config.toml
dataset = "dashed paths with two dots that lie on the same path or on different ones"
image_size = 40
horizontal_flip = true
loss = "charbonnier"
noise_std = 0.2
arch = "unet"
activation = "mish"
attention = true
optimizer = "muon"
muon_scale = "spectral"
orthogonalizer = "newton_schulz_5"
adamw_lr_other_params = 0.0011
weight_decay = 0.006
adamw_weight_decay_other_params = 0.05
Rows from block 8 of a small image denoising model, named by matrix and row number. Each number is 500 + 50 x the weight over its row's rms, rounded and kept within 0 to 999. All counts start at 0. Numbers have three digits each.
After each channel's rows are labels from the 100 images, of 14976, where the channel reaches its highest value: "patch colour" is the nearest of a few named colours to the mean colour under the peak. Only what is clearly more common there than usual is listed. The data: dashed paths with two dots that lie on the same path or on different ones.
# conv: 3x3 conv (model.decb.0.0.conv.weight, 192x384x3x3, each kernel summed), inputs 256-383

conv.155:484454503412520576527509398447411586595564521547485511437396336376493573563490567483500449456330478580519481536491493579455458376465535621469531430445505459568443513523498473410569415498525492540457422421505480381477546524427467493480563439480515496473468507390530534441537504587526687516562454464550452489467446486550574440517463612442408484509532495509503426568472535424478374483576
patch colour: grey

conv.158:537458557482559575442535429470464450556541475487475583540528462552485508510541490485624455456584437561373381503446516566481454415592509453562498502534454514553581586410481489553560531521557518473570409443441429508534465435448464509547449506536499485428447559421539569480491606500483536493399500466359558500468484476531500535527504487517567492522579432665522474561459515630398547483431
patch colour: white

conv.41:451417600512536565532543385526556539484506515476558505522420565510539512561539502562447570563621547470520480549552609544415534566441487497588545577490494479571580437510638539475550404443479555476679439506443498556421483555537545525621495637430494528364515532526453489539482487562435562484504456558567542539450435437455525605435591491561464451535418520566484496456488467532552432445449
patch colour: grey

conv.6:494522429479507413472523553465493471524559485501556539439443530470514537514457499516540471496407448478503459551553447514506464490505525579543498513494494546547456469560542480477479578543481454451549465493417481560424541470512530531533491489472542505565499494469462523492487520475489497476472463512385502520569492476500500558431478436483514475529473467505582460479419456540473389559506
patch colour: white; grey

conv.159:472422502528538529530482478498464536458565552509605450495452517521496494541534522544463509535615555440532497517522534534530500501481528494513518488564566526462545520520590490546547457499505428521442537555498497525410526504528514438565473580499518459493459567491446507454422532509543574482499439536581529559430501419527514554479500511529479449488450457567466488510451474463551464534507
patch colour: grey

conv.184:395592474619511626451555454510474493488485588426643485623481518554585359525506572618494455557669508502383386390482474484525602578439444571469474425462517569528479475470509475491676433385514527407457388401362520481469507428515528501517480552465575582400562592559436607524507536498607564458435555480517565574462610527618488494476559418536594485576443430596491514553444596547529510515525
patch colour: white

conv.37:444572438555541542543562490569463656431529399424505523563467466477564469544529505520535329506583483374435463595472506547482534486432483576455638447490485374453461462522500417376583510531532617481464535427318593606437404399460537514556501535496553511415553535536529549507506405520518533589468549531497507476490564564578523482560567503513512475513522550509509510466552603507330520535416
patch colour: white; grey

conv.50:522530628621504552506544513447466436476602411438440536471548409523425433524495484451605390483496468380525591543492553462531437517528427443539601426475417433463560472495510534507576458585564624482505517523456440509557471434590507440565564585567476451424512477498553529549547525562639604556502483443535572486485460558477532564503480415534483524530368546478501525543511538456472557495418
patch colour: grey

conv.116:473409487463540551465470464517499558508514444475441495571463504522554464529542514524505490501542518475517509520439530468464516579439559493592563526496402438483523467427401483481491445577468523512480556465423535574580490449523496467604430461433555429407458525510449441506467446425432535588508535523476576480463539471449507539497550537393557397500502485426456436512505405568435575488512
patch colour: grey

conv.136:522503428516443500496455539523505469470382588443485463505494515633460482428485515528438513479649522640437515524543443444549464614531465494559432591465484540492517396436546555537450482463450494486439495556433477509448460537517490507419498579501478616517474437643552492548536498376432505524480527483487526528591483461597403542489483450499537430500351423533502476437450451500544518560507
patch colour: white; grey

conv.21:395448466342505595432554539519529449522379506594545426605428397536635461480521469504399562616492510434503380415396458498506498390440531573475463491563535460569563483459489509343532479403616459550605435342540588392487479497422446414691494503505640489390529459550467486553363524409536501490437528469463596519382469512472512531385654533462520455511552520485539528573466480589613551500536
patch colour: white

conv.114:515566508465455559502523404504433501499513509494495508582574535465596422456453501494592493463489523553408442501507532423579503494473514412468469404454389486460476491453415543589580518478470579445503511564392486521528440393469440496498462561398529481445430487605421573501457531488595571517531523451453400493507569509494576417518441496410477536594468474485514466525547585446470563565589
patch colour: white

conv.18:456458492696434517544564470473495553433689451435633535510477502531486414536507514571502422493595456500475585462523513445469595442451411643411611431526412469497515474535565450349557419547536557411481557621402564569426514476474516447488501522444518526476581553588461539509544543561627538502532640542557466538562513588616554508540550414504486528466283536584372557529544432527367490530420
patch colour: white

conv.139:500537585457407524533477487478528581534394416490485463471406503515519518429553497485439400416412578493505496486477566491554442454534454464555507486494402514482493443501485671548433477461498540511469550513582480474685474480492509501440517510492548486490451471600462481481681492519585543522521544645541468488409487488460494523508464510487479525464505504459524513498434528481499544526567
patch colour: white; grey

conv.91:477475470505514512563527480518493526532535529479532522498472477486490528452517475497517520478589488497542511550484541476494495470505473557538534464488428492531515559495530539504484520555424482471508524566522521503416589474440552482493490519466565500511425507511491542535498544589548536561495549500514505515542588469576477494512426453546555470515458457477540532502475546471433481475512
patch colour: white

conv.90:489526390509605516533557403522452535471481457492557549487465480468519555452504494480464563474502518548471487514447537510515534530497485528557500427491475521582462545507531511520494502508513464480522531490491479531464598499525531501506465487511581565514429546424432532618442563549561546487500522497498454549468540505504540501465519519479550496537417501483568553523517602524420481464566
patch colour: white